Rows from block 6 of a small multi-label image tagger, named by matrix and row number. Rows with one number belong to one neuron. Each number is 500 + 40 x the weight over its row's rms, rounded and kept within 0 to 999. All counts start at 0. Numbers have three digits each.
Before each neuron's rows are labels from the 100 images, of 14976, where the neuron reaches its largest size: "strongest on" is what is common among them. Only what is clearly more common there than usual is listed. The data: small charts drawn from random numbers. In brackets: how many of the 100, against the usual share in percent.
# u: gMLP up (value half) (model.blocks.6.mixer.u.weight, 160x160), inputs 0-159
# v: gMLP up (gate half) (model.blocks.6.mixer.v.weight, 160x160), inputs 0-159
# out: gMLP down (model.blocks.6.mixer.out.weight, 160x160, transposed), outputs 0-159

strongest on: dark theme (86 vs 30.3); lollipop chart (47 vs 7.2)
u.144:480487470522420512560526536495581466502427494498536518521492552467407473480510467530579478478502535463478473528511529494467416522439484520492492570515463508527484474521509563481521485520499498518528453556504546496559503561458519471538504478494458445549487427510450577498443508560563433518513521525535568465500486561542493469464487487539410472462488598481426528472510463426515531529470547470442489556487459427496504476501530535454532584514516498397516429487496473467481522499557573
v.144:548581546426538556506504458508523549467457589452433563500510451494455543564472511534486459495589495448506483469516517543582571453537517572486509567459528481527567514493502482487526506480481453501528515529502546455537528485528512513513488486531449424603508512528472479472477487552453421515521522572460531498515511509510469541502556452554476429514453528444544482531485523461461445541482522475459444447483434600522487542459446576490572524491495512454469506483512478505471489501529570
out.144:535497513533506554473514484488459490466553545487583523496514395452421498542450517481497508453502461555437470543513472515486557577454509481479489470529487528494505483447463531558490482529470461442542515429510519508538445550512541486540472504485467486479510432454521532543477518548462491425521493468462501477490497429526534520501519479524438458595512521582502453487487547548503511434406540399470547449516440512541529483420465609504520490455564465469496484462521552472500463552431480

strongest on: flat (31 vs 12.8); stacked bars (25 vs 7.4)
u.89:463416459530512497486549540498509503471484505521550504503472451485453540452515437475487545494463455517481512567508461501536526538485553520434503498484483494574562510495567589510514488459481487482525501426465541388572459473542470567507500524543550516460470631511517472564489446532471464549563512556571465505463455407523544531511514484424468468482473473497470561463540463520490488490478454467505524466520436518584542501451454505533434473480494490482523462481470492502506466594434476
v.89:502437524467499494526557476511436486529536446496491504504533572552529501592464476511524533489461456518475464459501439518440496533445455528534558537463497482481507459364473534460467473472469512506515473547445492479487562526609504524526535430474533504450430531441526513465485446471505485533516472447489490448520549508517475518537586591542527422527509597489523526420477498550498519554527502576526597515414538442468504482476549462508517503521503488485479493482476520532454502451486474
out.89:535497462497484501558515461493461522465449520543507561519464514509461463547608502582516487546455511491558489408476568550497412532450473484459444506540510454446460528477551533523608540522543530488535443510575471510521491492488502484502495553486549465473547458479482456419543487489527511479448448496427504464463477483556503497616545516555548472536458511493444499512492508501456476553472490506498461495501509545444534569514512485451464475555503510542458443558570527598442519483497486

strongest on: one colour (89 vs 53.2); step chart (82 vs 7.2); dip in the middle (62 vs 13)
u.109:525542451546395459524436484490568497543439489527497519506514526536481509573481488539540539472526414474511471518395501449505472533512472445490483385500474459637476549516448484449446518501485504534531530523528494516461531464492516584583479433468459540560474491500485589513503536531476565491511583496439530513394502466492503524487429519462434481466471444503477514510559446555528497471521547553506536487493506549508515500506484527557499485459525505482504485483460480521483447472499518
v.109:462472522440479482462472437474511473441585519548471544494526542526502484527530610542466561469469505425579469490485555562555516480432528451501449536519530474568521543485518523538541591500491457384444561498541443465470489469550511523443486515510531551512483477505478527534453502423454452478534454522558449484510491537438480498541517504495492477522465497573474512508505538497512557511559514506512399542534524567434493538457558517554445511479541469484530526428513459482534504489489475
out.109:474520496484472496497513444514407467485432430528499462509489502506524476505550462488520540525529475537464559539501466485512502522484471487451548529540496386540469508478464539585483559518515546508404437446469517461520483531458503446558483432508489492487449547521571503550458524431533439506468457496546597521500458466537456559505533484529577493537491488518606480585465492502465478459556495438472573466503459490519442427602549526458533485518465487461524511502513492491467499484440529

strongest on: grid lines (96 vs 39.2)
u.110:523517542485524504517544552446454476489482489491472501448462523584486492530470516455518491549453582483504468542502499534436487489477437474478497465573511512434509501473458416527558483461499511426521529591526473540441425550503487514572441500482554543454475440509581565426502426536524470547500550498480476484530487488461447439461467526452502608516479448483549537496520532474504467513543497497563489512510462481547519497486492509527492488607439625477514570501454492522507529527485528
v.110:506476553503508488476568509488521431456495508521520448471503458442537486522493547535485499517503535519526512416514477498540514493488457535480425463459443472480576446473449497483542549445430498542390461463525510423440574463483534517495430454523541557516534437464484494465514517514532427511449489547478507467472496456507446480495529438499524483445488543526560539536388504551466456477486467502562553557527439507490480455509406500503537481510521518573484486497629481543523498473449503
out.110:531515517528592499494481480539447513460534422516422463485470491411532512483533472501521486463527471515495501487484478499523485486522559461516556489506516496466506563541430527506462564514521380497570572443549527516436445481417524452477521506512554557530501493464389501441522513450501516509530575509513483560568504460552502574494500493478507519576542535515532481535470511491523480509543475495507449505537474496522544429603573515485420562480459544527490489489462554439445469531493524

strongest on: items: eight (48 vs 13.3); bar chart (34 vs 7.1); scatter plot (34 vs 7.1); trend: rising (31 vs 12.8)
u.25:441553549432490494541531462514513477467519470583508519493472490471424526508474507547460467481440456455545553461512495461573415537453460579541424537500565542564507540557563543474551505456440455475477509524497452478480476527503580416503513513529487495481519534547529514490482493451413471574515511463496528523458419476535487489513479515501468483532515539511422445449480540427486470505542607465522427511480542571533508441534538562536484481497491512473515544485542527484498459561488520
v.25:504490497552564516476534526546516534566508486404495563519521466538405524492491521517532511564456540464450515474491535503521558472501541462462537571482512481470494544443502539445537445522451445543491484496433583472479502478463559491493454514572440492472502535421557537548482543517417544528549441483505480503462493449484525552556464556545437500472532455490461513490468538475517592519490504500448511466479500527554469490519477463454499448484516488544500532474468547620513481592576541
out.25:466502468445560536482433501425452509470552482532569452522564474464424485436462389535489492480479486546496489475457449505480511502482510475506507419498494461493590477506574523484497500522533486502597512415486439505490540530517558488438455544498501498577480479553474507513471506533534550474528480450486538531470516498526490536557567482543477516526415526467480437493482576534544538461502496500494458538502453536452430438482412446481490452498504562433551498509470537468465507545470423

strongest on: one colour (81 vs 53.2); grid lines (70 vs 39.2); radar chart (51 vs 7.3); lollipop chart (26 vs 7.2)
u.156:453613557481533495467515493540449533502493513589483564433434501512494571452557510505537498517507592471509522438468469549471455484483537490556502467482557471520521568476453531557510517518546432578508482468437523533411471484529500506480458481508567499525495451520504497554541560482507495454462518510461480552537477451519457574444584505539480475454568500583476498500436483493448557491501539472494420515406471516482504487518490519546545531514559494580539512476453510486513492448484473
v.156:588463560466515502495447517530556530476526545516493525503518522414496548469570483511465468516510498489416510539487545502573472552451390487510542552538431464575556529504549535470485480477528496479500495472506468525496528424527496446565491521533551495415490520449464533486512468539536506481492470491537448550512527530475542476493434520466541499454487469594513457502480544569545540468510543508495504491502507515559479456401607524413497502442568521424488525548536496522539492511471443
out.156:481506549450507596484535484489571484543465511476431441534525494510435467484500508499464499509463500492584481474586524473555545481502506502471548516442493453549449461500535517530489538539538513452503506482514515489561466495520523464432589538444428480484440432489478422530493470543466537456520499539410423457495512498599471565511568495478468559442557525500454478530479484527535478458490507424521506525498538385444490544516567559533512545506458479568505497477535526474499488537487452

strongest on: legend (100 vs 29.8)
u.95:513441517494450491495531552415453408500443576433431523518449487546521471565480495518494586417439561452412510483401516437482545440516473493546474433522481503466493546492452465522537548469557562462459477483438539459508547489509519494486470508516452474461552517486407502524466469498515492476535480563502458517431540555494523519544493444501455445454479512523467503547507551554444473502516556492544562493507544506501532451464556552489533480494551525470508501541459517476523549443513501
v.95:449484469503474564448513478453498444463475524531464463488485449508538539534464502452499503459501521551493459521486467477501481415546555556472469469423496500484557505495590447493473493380542505473559482454421588489563516496492508484547422523501497498490520540543422430442446441533479580483487516487525488522492552450497522484485462464481415522438519460543528483461464520449516449430534445459492559499509489507496537489487511546467527515516531544402561515492421510460450531571507501
out.95:541444443513480487532540471500535560567518435446542553466497495447475530497516552503580511530556467489519454479565516512476506516495505519475461470560510485417480409527492573509510471549466513509452516559539515517504506577578471473445527483459488526507494487481516518484516548485469493481569547594479418544500423518518438477481509430461453554569466517454478530451492470525510544421404490538449567549545524525480421571484543490563524466528505496492478420488553498476534508495490481

strongest on: one colour (99 vs 53.2); line chart (98 vs 7); flat (58 vs 12.8)
u.67:509485510564476444490452488489450424480462450490476490495565569488518520553495438541494493459512487585428534525476475598523486549502529525481461484489490497493510498487501535455508549407514531503483516487515489517464450509491484568538377531494477519499427561560419516549499506501489537507534543483461491512514502530496541527537531549510511544383518503515448458480505503482474481481481518575444467573464485517487547542620504477479540491471430412482589501545487451490435496480483568
v.67:526517448507488529457535497510543429485492522516536469443469464572547406413553530434480498558504572516398545498459421480528470482503530490482483562495482459489542502547465440577452556506495558453502509495531485531454504509539465569515527546421566440448471540496462544491481515482552584538489506496469475512537480531539508500520550481465491510555519446417529498540518494499518571553525488528442532505541492481499510549521567538542531488455469469469418489465391463539460517479478493
out.67:474594513508496478492491462513502471434449503451586540490488510445481511533477544536471574440475500510570454481546540496489579521532494434519438478525502517464469426515566519506506506488552542490487420540465500492535479447526525518486459440510482623481495491548529502495471489530501465453546455496526414464457516513515464464524554591563459598522497525530435466485398527442519487418487497449452508506512519434490502479526541574477471531528518511541544498449503551498423463502498483

strongest on: dark theme (63 vs 30.3); step chart (30 vs 7.2)
u.23:486437510506489461540472476519588525481498573473536515531454454500498437456541492513485487522475416504563514454508484546492494483522500523503478531444521520549517493524477540545494538486502437509616469537505477529444523493484543540504453472521463421441492465560560569434516446484484533462525469542520497434543506470421554404518445493470497508498509563548509532457513511544512512554490525542377507494536457524430543413449568476566482493431465508461529515549482548516451456507543498
v.23:440474530517550519494529446579493522462572564498553525495471542498479489419436462473522480447562459528490526493523497468478546515448475496532477479544493503518448514529486432453496525580532572551511460486512502483556508504490583546445485540427524455524476448511489529548497522490437478537498429474540570505449544506526550461461508544500424439583518531491487503478424507494460442451510491475493519415489500476538590502557521506462520479503522495557554530404529506418497514536452586
out.23:467542516483519478526503473481441447496499461554496486525515523477531520448493515488584489537471470466459497493514528527492477529489481545475460525453530548486473485519500493549539391471528552548536433469448505507445525475416569472518537456557503540540469471580486474552532536484515461480504518487502541510506507436478501461504420505551485405541529481499556498481511372508455478509499574548489418557503457481527498575535459479480538544452507475451471595491494505518385560561509422

strongest on: dark theme (86 vs 30.3); heat grid (52 vs 7); items: four (34 vs 13.9)
u.136:455460489527472532530539511450474555505532508484548551426499530503565477499471546441529530488471518476463448460497505471550476506439495482548490465488496384527457494524491571469483529540522544513543456445433489498512387473442527464494572501519479558509555490512468525486453552579468547512470524536591452524495548463517456554508485499486458472498469551549468478562537450569476485487450541398520492518465511488541508501535527468488482433475588563520522481552465505404454521446535542
v.136:472495498480425492437574497507529523567592564567523544491485489474479422493460530505582579474556495484489513602522541463459516395485468538639505477499511503536416484440493472573486531503558494515501527511505493500522547545432480489556542519430448488476565459522510461467559540499486472518491524538449522525536516484445475466469539485529482490500498524536495554462409521496421494486535472491495466482488486546499526472521439443449507525515520456509486431550472516470531511524533445
out.136:517555544507479511546490479489513509553406567512527435508555448519500511526483517530464541455529526504526578454522488509488510543492511543502478454533492429492497416499515420504439460573545519599511494499496480481596558522544465493554501459507515493458552535519535515492408494506448436528489481527525509440484523481491524513541583467493536416506435496424432431496492513518473501470523482474536529490485522554518544447557516548430549544514485551468484375511473465485535563507562516

strongest on: dark theme (100 vs 30.3); scatter plot (40 vs 7.1)
u.77:554558518552524465565532415485504451461532570413494478403495500533403466493505467526541491428470537432511499498455481498508456464483504496466504542465497527472567513585481552480449443486483494546545540528484530512517481472452486501545459465546527470469508440475505484528458522524478561510507544403484557558454534554470521460508522431510533516521514571515508530480483481537506489533489529415394543490501495478556482489494495518542476547437531526419507424454518501555531581469442510
v.77:476469528541523474503519467421452507496502543484510470481498474513526484447474525519438449479525547568498543446518548489480538552462500466518550581515538477516526552476476519479455467495510537565484556496498586557495516490411460471525450508433588485477502489405525483482581520508569580596487443483548534473472522498484487412621498552523528424486498489485506516441521450525531552492497494475499525532485518537506495590512439474474479504521461491487496537511581542452393488497498485
out.77:447495468554490563446424518503494565552494557479496415499577428499519442440411504483555449451541567522453552554495421482533491439456483515436532497513510488514445511476467456528529503485519490489511515473502529516524537539444447485540514476486484475459427471526492541488442585508487471480525523473520513553444484431482557447439458559514457467537443505464540426490483531546559503459434462455497478473501528522531547485527477496416537516609481511508520493486491478430564460484473508

strongest on: grid lines (100 vs 39.2); dip in the middle (73 vs 13)
u.43:498460602518505497506511499501523476437462512488473470465510605520497568531496515556518490556497549470497501483464449485552472503482529506474507493510506536575495504546471489531428460574560495555556513476411462491455484533442550498519550519453436558520532447534468569441523543564529453485564576549444539542601474505503437490498509529575475532537503486504461447562550534466514468491520519522510558520463484492473509488472456480507447506586469495583561517558529488529516575510562471
v.43:481436504488530456526513521485435445520406474487441539488551470532397521524400488468527564469513453487480480506495476456528446551514473533498517465458515500506489525404597495435551550447401535494496454558461546513509513519525474560449456483454511496467524489505570473463513469509559523563488497545461536496485484443497492526498572521527462538525464467515523454579466481474399493442495409527529514478527500565434476497476494501469464439452484512475484495502484504445511480468572439
out.43:547489486422468554495583503552448511499548530460490444566493447502573473472501517519389523472538544528583556536478496518435583459495552474467503527492450484415420578430515485558535512452472434543469529514447539538429543536507516459470518477493461489477563515463498485467543552395470501477459489552545478476496491517490513534478485532489456492516499450577506463463512475506569498475513547574454511496518488470493478517513469475565423471447517514550494483488553523502476517499525427

strongest on: one colour (84 vs 53.2); flat (78 vs 12.8); histogram (44 vs 6.8)
u.125:563508530492506523496443464547562499477493450506500504438503549531504454505445515449518512487507525481435557504441514490533547503564600513475526538578538557524486465572492490477488495516564447494520534472501537495486504513464551423459466526506431489477480509502532508526475505500515484442471423577570573497494547519429511501478491528523522573515519549524462516508565452550523466509556493468508542445542475479431516517538513444507488465525544495501490503507537428486407448401465350
v.125:474500509495487424518610516517470478487574514486425551537491534524465478468539502455457499565515555488535480506529563551477466555539537482479505466558495555487569487461470509534483567526526435418458570482596491497514397483529513507498507452485540499460547476514421420487477447540549437484422480466429502498507453480586498465606465498523499471492538499485514488498483457511485538498526396461531482466470572525499470453525458541495474463493483527528486493526541500523545578494484490
out.125:530496559425501582480446513506553470532484510529530422580443534523517497506467516500516440515493437485541498537508504463496500417581559505460490469502526487476585448439516557483456519437538489563504497514487527494486538554494482506440493461482616425437487529526526532465495529460456467475476528429503567435425581451482482455488498496503556492502471516532515415520479497446448488550484472423478461506498411521518509496442542492436468522454495442443500521496552516489493500569526516

strongest on: grid lines (87 vs 39.2); rising (31 vs 12.8)
u.101:493490530563496486529536456481534485440619530552539577486467516524466545528494569508491527579544542575538496517435467506535465523445509513510557467452555515521564545482460514528582448411454509537472483491478567417495473481515510512466522510515495500537447467532488559464446505477443511531533517558494499450543522495505464477567502512522550571512551542446511421516493501464595507456502417534530521520481522551505558467525507548464488532527465585494473462493409467533499533540478528
v.101:496531504424516589498561527562484418452572454539499495557491450567463587466462528440529502541481546472571478473516525487532510579532521555550530495560515421483485523505539534486473539566551499521555562486476494471483506518542434563513503443493455512515496518515512483506549503484484479514560441449418394507447514504481472536482434541420449366499533492472509501480494480491480514514513564469524455498459499490516515546523499509487492514542510557478486454477574555507444495504498551
out.101:481483510541549468456499498493486518493483469485401493580502527487463404542520516451490490487522568589445488514550508459469566449500573491506468497498538532489504461430539567524451508528517563458494448478508533476491498562439467511555510553468456511472448509487476523535498534580528561457534556461563524498437482536540485511537519459522471557398500463574445504424564461503475529476420470546569493521544568455493470483462439514459522523435512488491537547441533559477494543506499498

strongest on: dark theme (74 vs 30.3); grid lines (74 vs 39.2)
u.55:497502543488463508482539471456485473511585530460531447490506553414598473471542490503494633477450527475413479531549511452516511402489485591495488474470486466514491588590490459459498469510477510522511474559482483556512446563424493536484504453504547496518524556505393498557516548487528499505490566557466499506467491486519549463507444497495566475477487504572478536452526494494572546493456561504493442458490527445487490514474525464474477542471531539498501429471535537544481548540475538
v.55:490475463511493487502452559437511524487462435460557528491520437540457517583505523446531506568521496477519431540462481415445520489462508511520509459565541539560462518361505556468490535528485552485494471510477482552520496498497543555513515471519540452509551480486522521515534509496487586494529454474560577460540506518464512465512464506562487419443514482607512531515547475495465516547436504499453508531453459543500566498405527538505483530426561467493537466449465488448504505540464421
out.55:488496474458513506488531432528450521575515502569533570498514512549527516475493534542563500493548590440470480489514397449522472542412507458561555493432497443455522492407513577509486492403534462446490524448495486535508523517493479467524525531553495541479484546487478494538441541543501500493462477510453524394509586433524524522476483456466452508560431448520492499494558448528458441452547544540506533552527505539452500452549483506495468522486537433500486511518514405536501524502525488

strongest on: items: eight (39 vs 13.3); pie chart (38 vs 7.2); stacked bars (33 vs 7.4)
u.46:510528510489498473491530518509455454438477430527496558415489516470488570541509479562491437491526542482444481530474524497445541508488481524545497477473471525473573526402520454488509494457556451510507457444571413521434505526499469531513487552532606520495497498535435507537569453468546522494505459504466508388473531502439458552439548539483542518494383500488483471508556505530512559506564495476485552474546477473464515464504456550557445533488487537485536526581510575473483475537528556
v.46:541447501596530551552532499423487530503509539484562491499494467551532384496534525544467425425485455468513533532493487483566548567494494493509472479487478576492502397450540501547532523524469514476404534533482524525562465504501574473447503485504504495538460521496518524537485529527482510484493497518513504577530478481500530488524481437523500549404525492440560468546499526485484482532499531491579483585557559480572473458451568506432486430525506486485462555562560549549496504544509476
out.46:458582431538593538475525566465471502553464446483424515550525440517443540519471431496480493436526519535570455443471524461474509506517432470492568503533473563539457464494489510472493456452532553466491536481534542517542514537548542460484500466500464457511510420466517475472483477476494512542591502489451533492449523502532527464468514508586540506504528481456465526441495413473447464498523509609541544475501552488515507518471371501513441450491485451516482522424521526524509545482486547

strongest on: flat (49 vs 12.8); line chart (26 vs 7); step chart (26 vs 7.2)
u.70:506506485536539461483526481493570521521462525540441514567468464485527522528520416490569524544476529449485571500470443499452535555480454526487500487547497465505567491486500502540483499568463498430516523520428399539471486467541522510492465470524448468535491510515481498450472509513471517492443475478531565546483460509530461441504509484500462479432473495563477538545451462504522450554580484510560577473545500505488517363553516495603476457478509555491445544470415433504483489446535412
v.70:526536542531431470496488480609537553498457509538509507497439535529449508529516466495505500504494553534502441493439525433493511436471481461621470458572509527497479467528516488515576522492514450450528484474494581504505452437506505523460491386479456553544460531535510585514503481596493489538460495501474532537447485423502526530454484520485483524477451532518469532516525490521481470493537464481484557411518527590467433438513426494473487440549501486492439491445487436523554455447524496
out.70:489526462469438509474457493460540542443445568496605496508495421505467513522494489453393466484514469563464489525487458565472552446461481526512448563558433469548466422600535407503450498521561455441474596449444482484539518486432490487438505398482485468510516519420525542483508493537434444523497502526488503542475529500486542518460520437542508491545504470500440468518544459538491425518530534459533460536487516547504483479488488498459465568504477542522513525516533509501484492489480504

strongest on: one colour (90 vs 53.2); grid lines (68 vs 39.2); radar chart (47 vs 7.3); line chart (32 vs 7)
u.118:551541506413538510521483506534484540436487503503475498485518513486518482444512552481475530539455499502448487549492484537433556572487457603521511583498422486495511556433492526518493449535545498532520541546512533526505531446423418518582477488455543474510537537500507484457521492498516486511471507516552464577509491481600534524461481521458442534543523542390463506465458465516552533452487587535450525496514543432497556484506491557483483481521494471429492440432430471564477500570502532
v.118:528494535421485532549437500461483463481498433468529419514504473561482516509535474552560479486486493541481412505472493454467428555492472420482462461510456474444502475515452504520470536485446546478413494517448439570482582483495527489425421542446529555485539528489467442513539486525565513516574532472512479509483493490525557460462485475572485493560519516507504500437486433556452449471522532424440484462526485433550487469495523499583457529515515522537537534484558530479467532574486434
out.118:464500479513472467394452453536555542565562439465572441434505430528459570393556449480542444560496495485447517524477521511528525507553526539531466534541512532579487509538497553518443509498519555499492461485443510421498479453530478525561514522438506533507490495467456479469487499473500542484477472521436514471522483457487445539443512510562527492478547481526475536511583539509521564538491474530584446572472537438510503493462452559519436505502538539512489509517496559522582482510431526

strongest on: one colour (98 vs 53.2); radar chart (95 vs 7.3); grid lines (80 vs 39.2)
u.28:464484514502505517522441530486534584512481507540485508472483372513535448467481550478473503560524468518498502478506429418428399439422561499531548521468480446510537495513530606491421450518531525461511543521471457511554518504452501468490511454497590437507492500537498490504528545513455555495530476515549530497514452533499576488491467537470528472479558484442563490508542519409570502513496519500453523456520552522483498503415524514549500459455527503455497536515454471484453418460419493
v.28:514461530531540534502563542526507458502473533486445564462469465491473543501459495514559514575517551555550523467505482466482514434533515529375555496496475465512532431494504552505544479522546460435560442525470527491574527530493554500435534585472530422504490485455529461521529573534450468483543420546508448460512544476513535545451498525466514510425458486476477507576494515486522550526469396488560498502490457502519526480450483539439448520503532486482563509470408545476452499569524533
out.28:552523538462521481503453515546505434518502585536486488459579511523618518498508493450413511532489506508505621498558514438531409494493487531518498491590529436445538552519493439496442528456535463490466516533488515515503499485550423511516530564459549516511473437554474531463501560490500505492506511479530491541527547552431505530491471496425519479514484513551426458500502490464581487510422550489431579493551553570498557522477478532530519492571438510499565492534505476477487472484498512

strongest on: grid lines (100 vs 39.2); dark theme (80 vs 30.3); area chart (47 vs 7.2); falling (42 vs 12.6)
u.81:464513459438494488481510452511506444455512433531482519492539551483533472623590429470481455500531429496488497480478496552520451531523471500471547511562465464558467535482444544497512552512491476525567454522521534515538522567434433591571468488495501506503514506474420475432447516433463507507525456524481431487557534503494491549472446502521497427456478519515516539499560538546493428485472604520444541475445510511521544488459513516488539428511525492426490483490510496449563430456521463
v.81:488521467508455503488479479583535519476446532548544515473523568533521488564550462455455554476534501544454520507491524489506483599528474522516488471555462469516509518513504526499517511537530512450486460498569542510536459543472394486612422504460500460613489523474509566433484579490458524502475497532526475454531572472546488619462485522534466478489464478565557504507557523552531483451527553509518461514468468515500484521485602532500573502470545479447462428483489480474517516436464486
out.81:564514484520461513480490449487449508484477457506446496491515567512457571526458456598540500485443561453505455517508447470566485540490458494512467533558502561531550529518514495504465495486539513522463511522461493434487534523481558469524523476469540571502503487471568458469440486441501470483532582554487513505487531552481565501544522606511539532590399463418496449589412531507511498509536523503465498485412463508481562487506523501511521546497436511563499460413519526437496446519501535

strongest on: step chart (41 vs 7.2); heat grid (34 vs 7)
u.6:465473499451525530474481481530445521493524538515497513446474468485389526547511468496492516470499532545458491446446421513504576422472552447534513564543510454562463524432469580464483554479532509480468567525499518541504533477520441459471411467547582506476481517563511508471465514511496543509490547485521507513550526488486470512464495490531551512453553515534455472476458516429561485495504502493409398552561505534483537512478515445534509542575548447485566560470514535421476444543433476
v.6:502394495614505542524466535535521475485457512450482516480542506491519480469530592568573547523536481534484519534457519521512482477496516442486545507465479430541531461495491533522556545514516533508522447504559472461471539519462425524524504436485474520523565494471526505490551589486476455535435456516498515455469466507488472440530445518512499547451456495469511479528560565510520540526473438524429559525507529527424564509532537477446485492423441500583478417561428450505439533531538487
out.6:502504476462544526496560534451481434523553488454504460452448444530512559493528463521505498501567474460566514449497458463496512502552501551477565498427475520527557532454574414505478480457442495553536493384500529467522502493525590514501529514542494468498551563429473484516508536461519448571429493469524446483514473446590528551510507481442493524474538414463455603547546505501442504517522481516477545488439427492486528443497413549508475478462527510514519498503485512445488532530535537

strongest on: legend (70 vs 29.8); falling (33 vs 12.6)
u.32:474489440520472523511442496475466456584436511520477493540527517551533499515469567480493535501574542540517486469448497509534496499478536572534494510458577444500417523506517556495470515562500504523525502413435539518482488496485513564462547502563443520468531487521462522495496537482570526547440495504474558480467493428473566545535522571452514472471520485544475518513443559518447429478535455479457444529436535580465526477610520559512565492479581537516483442519504444538521521438471564
v.32:477514500539498489487502577520514555516490503496531477545458552505512540504541569545430496520555562528440567420506369474504467527529482485482552458463454510466561537535516501393528525480532547494522471493483492470509455505510527468517479519457532515549548396488367477487492540491527531515467527507516487499474472448511479454527463452467458453449524494443466611532535568488535489477443536451540511478460483440529482505551577531451505564489469434488526475469481515553478448479467518
out.32:506451446481478535491470468537502479487584595488543523486469598427522520528507570540495536570602474537501574516567504502470453534564494486477548488498489542536563433512494448569496517565499521493471505535516475454460466557569500552464499425482417513538545463486509471509472530579506499516519519544488503513507501490512534509529517490458486570582479506455441497486501522540494504525422493446472551524518500454508501555520424523508440496469519550546573518452470575452507544532424474

strongest on: grid lines (100 vs 39.2); peak in the middle (37 vs 13)
u.113:543516486497529527507555491500466515529513474494512482465399439550399494481581438494478449520509482467513497508484537506453458490436465511486445499434578446451546510512525541501479456501510494579470565493485484563420507495500553556413474483461496578532551436529522468530521519467479486483597526462481522542466456545454500452515460462482450483503490529460501479510491443500505507496557488453480447545530466505610580486467511479588511511552500543512521511577504468509393499524449537
v.113:529498444477594482502533485452500455494443515472552535483423494558437462443556521509528488554550485450467524500470509523484543544443430529547472515476527534468551557503533449518496520495565452514450550543475476499421475412509515534480440520443466498492518467495495499494494484487507478500523506508466449511455461557414494452480542500499452450466451457410504533469497406483475461525557529500507502529504528427612536461532409503548496523525533596469483478539526563539449493533504566
out.113:563479486560569568506472443431468481465571501436496477459533520542462497460451480463557430547463558440543482549480491499475590532511437483463534422475487452468529472457476567479458473464430482465505479512427526502562560470473496503572474514483498504503522497475496524556548516468544503509540598503460467537531492547476509524518487534507515475516510394475527467525571532551486430578484521570485430501506473471520472428415516562458478561502505492520485449472486520450537507468505515

strongest on: rising (47 vs 12.8); bar chart (30 vs 7.1); histogram (27 vs 6.8)
u.68:505553489466483575506497498511524511440429444497519533559546447477504514470521483490464510502508502467462508531431424491528517521539476481515435492506583525456495450495536493559569522504482492476535545496503468504538522543553456410502581459510518458556557574478464525495623497479494501453519482516452537554470524530548512550486516490550492486547539530525497486563469500543457485477416492565566505490468492555501561497509475463498515473531429627511415549569478484586455528447508486
v.68:464543527560539477520476529543488551446535556463557516505418438470543539478493477525527416426484522515520518513512522438549469456420447472532518464547414463480502499495539459549551472483489554553490496471485487483575480501473580489485523488498511503584480525463502450482515563454494488512504440504503589567633504477502469533491530501487437506560550493508457505500450487538491460467443479551515397462468492608488562505478506519445516503534502548485510482522541490472508545561442494
out.68:532470530504492463503481505466480504477474499524531491466459522583530553496560519430530555481455500506532512538488506510536460483516523533546574482491475509490463497510456477468516497495471574525420482500472482618497499498503512419469458490497528449534481507546509516475437501458543505548538494458503455500525480469524538475576507445524477454458451490596461522570408554561518533458492401559603463421560465486460485458437478525513532514478536511493587503603519539502462573502484555

strongest on: step chart (69 vs 7.2); flat (32 vs 12.8)
u.82:481481479431498469504442531475532506505463503541406486527491543502522507538467560498490576485492474451467453461505538444530544504477496537455439561506604492534419476525518536496429528448495459477510505516483514550441559460460469414481514464532458418415521494521520480432533443523489480448567539510509472480486543496484402469527516495487442573526472532535567455451469595533562492514511519523503413552549474450481556516414504457510476505518535467512493492498540506467452463454500459
v.82:512489494543422555552491517502440539555449495506521528509499571501548498415550560407559503439425510488551541492469459543515458542518548446474487506518453481523498475532478543483564520502446523519477476453391496524475519462497487546569535521501489514462479510510473557478468508517479447472440485507459540456535476511518530540543526492505422506452499490495400486510481465511431534520473530544540500567534465467476539596432557438457533505457441389484511507513446505516498483422535542
out.82:475539493553457528440524553547551532481514539497521478525460445511523498579517519459480471494522460479484485496508453563480502482512528580446534485416505509559530524451501504505517485484440524527520445479494558502506486493484445522496490376513504461494552593540518416437531477477557547528518509507474513510500475453510523473529565437487565497387530435508462547577463550483406505465531497552529524572429466483500507536573465500520547507569484581495530505533527540528428462550506503

strongest on: rising (70 vs 12.8)
u.5:491522476449475524468562465426469424451418526451506504464496461487535464519468521560538500545439484492454496480476476410477487542507396512450482484445441537477590424468554492468460492541534511504536496550571435500481525552385572565470502452509510487505497501482520535504558496503451494453504440523522445506470573578527455480460515542504508502462557460483430468532553466469487504554525487497527536515418483472569495545506525496507486581500568510478495452534463522516559499527506528
v.5:476489454531527574497552509524554551532451487527534516462570458519543510471453544390532489501470474581547467464544502544446464551535504420463527463542531498501466534506455478504460501418471504526543533531500494527596573544514453519494537478486519536465503495502561519551553469414493441518504459532487512473533531422474545472511534473530484501516512607511478457437489550481431484490499549504460492516469504477446540535558536463499454506591526453515401435555481505509499576509500483
out.5:443485541484424477475459508539540522497489507472471499480497413478493502536572458549463518474439574471544454550520418554442600528506507417574478505490530533523387522568555490440541466505484522483487488494461474476454497510438558420556480504454435477475460455473506476501492495542552569478545430503577480489557501542479526490537556497507518544548469460548513488485437512555457438476477498519525512529480527494476477465446456440522460531433531569458482489523519503450532522496461461